config.toml
model = "segmentation model"
dataset = "small charts drawn from random numbers"
train_examples = 203450
image_size = 64
crop_scale_min = 0.8
horizontal_flip = false
translate = 0.06
color_jitter = 0.1
cutout = 0.25
num_classes = 4
arch = "unet"
norm = "groupnorm"
activation = "silu"
weight_standardization = false
pixel_unshuffle = 2
widths = [64, 64, 128]
blocks_per_level = 3
block = "basic"
attention = false
upsampling = "pixel_shuffle"
init = "kaiming_normal"
residual_init = "zero_last"
optimizer = "muon"
muon_scale = "original"
lr = 0.032
momentum = 0.95
nesterov = true
orthogonalizer = "newton_schulz_5"
adamw_lr_other_params = 0.0019
grad_clip = 0.5
ema_decay = 0.99
steps = 14900
batch_size = 384
epochs = 28.1
lr_schedule = "wsd"
decay_fraction = 0.3
final_lr_fraction = 0.01
warmup_steps = 1490
weight_decay = 0.008
adamw_weight_decay_other_params = 0
Rows from block 7 of a small segmentation model, named by matrix and row number. Rows with one number belong to one channel. Each number is 200 + 20 x the weight over its row's rms, rounded and kept within 0 to 999. All counts start at 0.
After each channel's rows are labels from the 100 images, of 14848, where the channel reaches its highest value: "responds to" is what is common among them. Only what is clearly more common there than usual is listed. The data: small charts drawn from random numbers. In brackets: how many of the 100.
# convs0: first 3x3 conv (model.mid.1.convs.0.weight, 128x128x3x3, each kernel summed), inputs 0-127
# convs1: second 3x3 conv (model.mid.1.convs.1.weight, 128x128x3x3, transposed, each kernel summed), outputs 0-127

convs0.122,220,221,184,205,198,211,139,191,195,234,156,181,174,189,203,192,217,196,215,190,220,206,198,209,204,177,190,187,191,200,177,152,273,209,155,220,214,203,214,204,199,218,162,200,184,175,192,215,197,207,187,160,192,173,188,192,213,221,221,189,210,185,179,206,216,192,218,207,235,196,195,202,214,195,210,196,192,205,221,198,177,206,178,200,209,201,217,181,207,200,196,186,213,204,175,187,207,204,215,158,181,206,195,225,177,192,212,174,179,178,159,203,175,196,185,172,194,152,204,183,196,203,209,192,201,190,170,251
convs1.122,216,192,197,194,200,209,199,170,200,194,218,200,241,204,199,218,253,210,223,239,187,209,173,165,183,206,229,235,226,204,218,195,184,211,211,174,193,238,195,183,176,194,204,199,180,185,209,195,162,155,188,244,181,208,217,197,209,201,197,194,208,203,151,213,174,205,214,195,180,233,213,201,174,181,218,217,210,188,178,194,214,167,210,182,203,160,221,192,181,165,202,181,169,188,208,218,172,223,201,197,192,148,227,202,188,225,207,204,199,206,197,173,203,171,229,198,204,201,182,209,190,198,172,226,223,194,191,211
responds to: ring chart (100)

convs0.34,197,215,211,208,195,215,231,211,228,191,193,213,194,200,198,221,238,176,202,219,177,197,219,176,207,222,207,208,222,188,263,195,211,198,182,170,216,229,189,196,214,216,214,176,194,214,203,209,207,191,214,165,161,204,224,204,178,211,226,192,238,232,155,193,220,197,222,228,196,202,208,180,228,224,232,181,238,196,223,233,244,203,212,239,188,174,186,177,221,192,200,189,176,170,200,179,241,180,208,225,206,196,206,227,214,173,182,179,194,188,184,196,183,207,179,192,190,199,210,181,167,183,215,201,213,195,198,219
convs1.34,194,172,212,166,200,219,213,172,231,205,196,205,162,220,178,204,211,184,174,171,191,193,205,166,189,216,175,201,224,203,195,184,187,216,190,201,221,190,190,193,226,164,210,197,187,183,183,213,207,193,216,159,184,200,209,185,170,158,195,178,179,198,219,200,167,203,201,161,180,169,206,203,220,193,247,182,213,190,177,181,212,204,137,190,203,199,194,218,213,177,220,204,189,179,203,172,220,176,195,207,186,185,246,198,185,208,195,200,180,205,216,219,202,152,224,175,213,242,209,164,211,206,208,213,231,189,195,186
responds to: one colour (86); radar chart (37)

convs0.98,194,201,202,234,177,205,196,219,198,220,181,194,218,219,215,216,218,183,228,188,187,183,186,175,195,235,214,226,226,228,223,207,257,204,220,227,174,219,233,188,187,236,158,218,204,191,191,202,227,180,214,174,175,182,168,156,172,195,186,165,219,227,140,169,215,173,202,208,168,232,198,182,208,211,173,211,187,216,221,191,194,212,210,206,174,197,203,227,246,218,212,161,192,214,208,197,197,193,196,205,193,178,196,217,184,197,199,179,196,204,210,187,184,218,204,217,194,201,191,209,207,178,195,204,214,193,221,196
convs1.98,216,190,217,202,166,214,203,208,179,203,205,215,180,219,161,174,226,204,179,171,174,211,177,182,192,237,188,209,198,222,184,178,204,235,191,180,223,217,205,202,220,183,219,160,212,186,195,195,210,201,204,222,205,218,220,192,206,192,187,196,212,219,204,180,179,227,183,153,199,159,226,187,183,189,235,203,193,187,228,179,183,236,145,227,205,169,194,208,194,185,230,197,214,210,173,203,198,203,181,187,228,207,198,212,189,230,188,192,221,198,186,241,173,168,167,190,198,202,209,173,200,177,201,177,206,211,253,194
responds to: ring chart (95)

convs0.22,200,195,187,197,207,201,230,203,192,216,197,207,190,202,207,211,184,219,218,195,161,228,176,225,210,202,202,252,208,252,213,175,199,178,229,222,228,183,170,195,195,188,208,219,211,209,202,207,198,238,186,184,186,190,193,216,186,198,156,257,176,202,188,217,172,209,207,186,208,196,176,160,164,211,196,223,208,186,186,238,262,183,177,191,206,208,188,161,198,181,183,177,192,203,179,242,186,191,213,211,221,190,206,181,229,174,211,209,207,169,208,184,216,227,207,200,214,215,183,224,199,194,191,193,207,224,193,203
convs1.22,169,177,203,184,196,161,184,182,223,201,163,166,232,207,190,223,180,193,201,187,194,177,209,195,205,206,187,221,192,181,215,217,195,187,221,226,163,191,207,206,162,214,191,192,173,167,185,207,196,194,152,196,165,195,188,193,193,218,214,201,174,194,188,170,190,186,163,214,190,178,184,212,204,175,192,181,207,172,224,224,204,196,237,178,180,183,232,193,183,217,160,178,173,208,195,194,224,185,185,205,194,204,189,174,205,173,164,182,185,205,231,178,217,228,186,183,217,181,240,220,217,213,206,179,175,207,168,171
responds to: grid lines (64)

convs0.16,194,202,185,191,207,175,207,205,219,177,213,202,188,182,210,208,189,194,219,198,192,204,190,197,215,204,179,214,217,236,225,166,192,199,201,184,209,199,220,224,206,198,197,208,195,212,185,209,192,208,190,173,201,194,209,207,191,210,169,237,188,206,177,220,184,205,192,198,192,184,180,187,206,217,190,203,217,197,214,218,362,169,179,180,181,194,203,194,185,200,191,185,182,204,203,199,194,218,200,188,207,229,213,192,197,189,194,211,195,203,216,203,219,203,187,175,217,184,184,210,192,202,200,182,200,192,198,214
convs1.16,217,200,194,178,169,197,228,178,234,206,178,196,212,219,194,205,205,238,202,214,211,211,178,200,198,183,191,227,187,198,167,192,197,181,193,218,206,199,190,198,200,158,179,185,186,161,179,178,215,208,189,202,226,172,215,202,186,215,228,162,201,218,205,183,237,176,169,170,181,190,189,242,213,210,219,220,176,202,184,191,172,222,199,200,210,183,214,226,228,197,192,189,219,200,214,170,220,176,203,223,201,165,199,186,216,178,175,208,181,208,226,172,169,171,232,214,200,195,204,170,217,190,210,142,238,229,216,207
responds to: grid lines (73); line chart (26)

convs0.23,192,200,182,207,153,182,206,174,215,188,185,184,174,189,194,194,173,220,204,210,201,161,226,205,189,186,203,192,221,220,220,181,190,195,242,180,192,188,161,230,210,198,201,202,190,208,199,188,210,213,228,185,185,173,180,216,222,216,249,265,204,215,220,233,221,201,221,207,244,245,204,212,194,207,209,195,198,193,215,216,216,171,194,176,196,175,170,157,210,181,189,172,218,216,184,253,185,180,202,210,210,180,202,203,203,188,199,218,214,210,208,215,202,182,194,178,187,223,192,202,198,220,197,199,210,230,184,238
convs1.23,201,181,241,177,235,189,177,183,183,183,194,197,195,204,184,183,199,187,215,221,189,177,178,209,197,202,205,208,209,187,212,183,169,191,199,224,212,197,210,197,167,164,209,213,163,201,201,199,185,204,211,201,151,241,189,195,235,202,170,194,198,165,200,179,163,231,171,215,206,193,174,206,173,168,183,195,239,169,172,208,230,200,201,184,205,216,228,154,191,196,161,172,176,191,201,241,207,204,201,194,208,193,214,175,227,195,174,191,210,191,203,192,205,232,200,209,181,231,206,200,197,234,169,181,199,184,189,162
responds to: grid lines (77); line chart (30)

convs0.124,233,205,199,192,179,201,237,166,189,185,176,208,213,180,213,123,225,211,196,194,186,178,193,177,220,167,184,200,188,207,194,130,199,206,171,205,196,185,201,155,204,200,199,214,168,199,200,181,202,190,208,199,187,192,162,193,180,202,202,178,224,191,184,205,220,208,214,210,182,219,196,221,196,211,199,196,201,167,205,188,181,215,195,206,166,187,185,188,201,199,188,187,205,199,203,195,221,208,208,221,171,199,152,194,204,208,186,193,217,150,193,199,158,167,214,169,171,181,182,172,201,212,169,188,223,196,200,223
convs1.124,219,160,198,166,224,209,172,196,178,231,217,198,212,207,190,184,225,203,223,258,190,210,196,172,187,205,208,194,178,231,203,235,187,170,225,217,207,232,212,213,204,194,208,209,173,176,233,191,187,209,200,230,201,208,204,220,202,201,228,175,199,170,213,186,203,208,232,241,222,182,192,184,191,176,210,182,231,219,184,201,208,212,207,178,195,197,193,190,202,170,197,176,180,213,196,201,190,157,201,197,216,169,222,195,243,179,191,194,183,189,189,168,194,193,190,197,221,230,151,195,205,172,191,243,205,211,234,200
responds to: flat (98); lollipop chart (44)

convs0.32,199,167,197,175,202,174,213,180,200,194,161,185,190,210,176,223,236,211,225,207,165,176,213,210,221,212,199,220,189,217,204,182,183,189,190,191,251,187,188,184,193,232,179,216,193,206,198,177,231,217,212,156,175,178,229,189,187,224,209,223,233,210,168,174,161,206,197,226,204,218,189,154,187,211,203,196,204,199,204,206,214,242,193,194,176,203,166,187,224,176,170,191,227,191,204,199,193,195,164,184,191,194,181,179,214,195,197,228,178,189,229,217,208,197,184,211,205,216,207,227,198,191,226,223,190,160,233,223
convs1.32,171,190,209,189,169,215,200,184,218,206,211,200,165,212,165,187,228,197,197,184,176,201,191,168,225,235,197,211,202,225,206,161,190,216,207,192,231,192,185,165,210,179,230,195,178,226,175,192,202,220,191,193,190,197,193,230,200,196,187,199,199,206,190,225,157,227,170,173,192,192,208,216,196,195,223,190,232,197,220,185,224,183,162,151,179,187,227,198,187,222,201,186,176,217,165,163,197,199,231,171,214,214,230,213,196,193,201,194,192,203,163,246,212,184,209,179,173,222,193,192,197,223,200,182,221,206,161,189
responds to: one colour (87); dip in the middle (40); step chart (32); kind: histogram (28)

convs0.21,183,204,205,205,231,193,191,211,219,197,216,216,211,200,235,194,168,217,188,217,209,220,220,221,167,171,210,153,200,149,176,203,217,185,185,198,145,218,206,199,191,192,204,172,188,195,224,224,196,178,199,185,201,180,181,187,186,173,196,159,172,248,140,187,188,180,198,195,218,208,197,224,191,230,170,215,178,210,177,175,169,210,207,204,260,224,223,224,189,219,203,206,219,231,230,170,194,222,206,204,199,176,190,206,213,222,186,195,198,203,186,194,198,178,191,194,178,206,192,205,195,204,214,209,197,205,196,187
convs1.21,131,163,217,195,206,189,193,187,198,161,224,205,191,194,183,214,182,180,188,187,200,200,198,159,237,212,203,192,221,252,194,161,187,215,231,197,202,190,206,170,173,190,202,185,205,217,214,197,203,182,170,181,171,203,212,172,206,201,183,222,199,173,190,196,185,212,210,200,178,188,194,223,183,176,219,225,209,214,230,234,248,204,184,182,187,180,204,176,164,192,166,201,174,193,174,193,216,197,202,197,193,227,228,194,203,241,194,184,215,186,200,213,209,198,215,175,191,191,198,182,224,212,176,184,180,202,177,164
responds to: flat (31); falling (30); histogram (28)

convs0.61,198,211,201,199,215,199,203,189,200,181,182,205,201,204,208,204,155,198,232,220,208,225,194,226,216,209,207,194,210,229,222,174,187,216,202,175,161,185,205,196,190,190,201,196,203,202,214,198,176,187,214,186,201,203,203,199,227,207,207,236,142,197,200,189,211,155,204,195,215,179,226,206,209,198,173,204,181,206,274,239,270,149,181,172,174,182,149,200,178,189,208,206,195,206,213,200,214,208,219,202,189,214,201,227,182,200,176,234,192,206,201,197,220,204,191,186,209,195,187,189,218,186,186,202,227,199,170,211
convs1.61,242,223,215,171,183,209,206,188,208,198,178,159,218,246,216,184,213,231,206,209,211,196,182,213,202,172,206,202,167,173,200,191,181,193,174,212,228,202,208,198,169,171,195,209,218,195,192,235,211,206,190,221,218,214,201,181,208,203,212,171,233,240,195,154,220,199,170,204,203,206,160,216,201,189,199,199,187,222,162,195,138,214,197,216,198,201,198,213,203,192,197,165,238,221,235,197,219,206,215,201,199,188,187,214,185,196,193,226,213,209,192,189,204,187,219,222,212,226,171,191,216,201,195,162,211,201,242,229
responds to: grid lines (68)

convs0.31,198,201,196,166,185,204,206,163,228,204,197,195,218,193,215,208,216,148,215,200,207,205,234,217,192,203,192,189,205,185,227,168,207,206,222,203,204,197,217,200,170,226,213,174,188,179,195,235,187,182,239,150,213,181,167,190,197,238,204,194,205,242,126,210,209,206,211,222,242,213,176,193,219,222,178,221,205,213,198,203,178,196,199,227,203,208,191,216,202,186,188,191,240,192,219,194,177,165,211,196,207,171,202,208,179,163,203,170,200,226,166,208,200,227,229,200,202,189,185,196,205,207,205,183,183,204,204,220
convs1.31,192,173,227,201,221,192,183,194,186,212,255,184,182,201,197,204,202,210,204,208,200,218,171,181,205,223,200,234,216,231,216,195,198,181,229,178,206,240,201,202,197,167,200,219,204,222,210,163,218,174,204,206,190,228,219,198,217,194,193,205,187,175,212,166,171,205,167,166,189,170,227,186,177,189,221,218,226,230,175,183,234,223,182,211,194,189,220,146,198,187,230,194,178,200,164,211,188,234,195,218,197,206,229,193,222,219,193,210,175,210,193,178,170,202,193,189,187,212,205,209,230,212,176,221,203,199,205,153
responds to: ring chart (54); horizontal bar chart (26)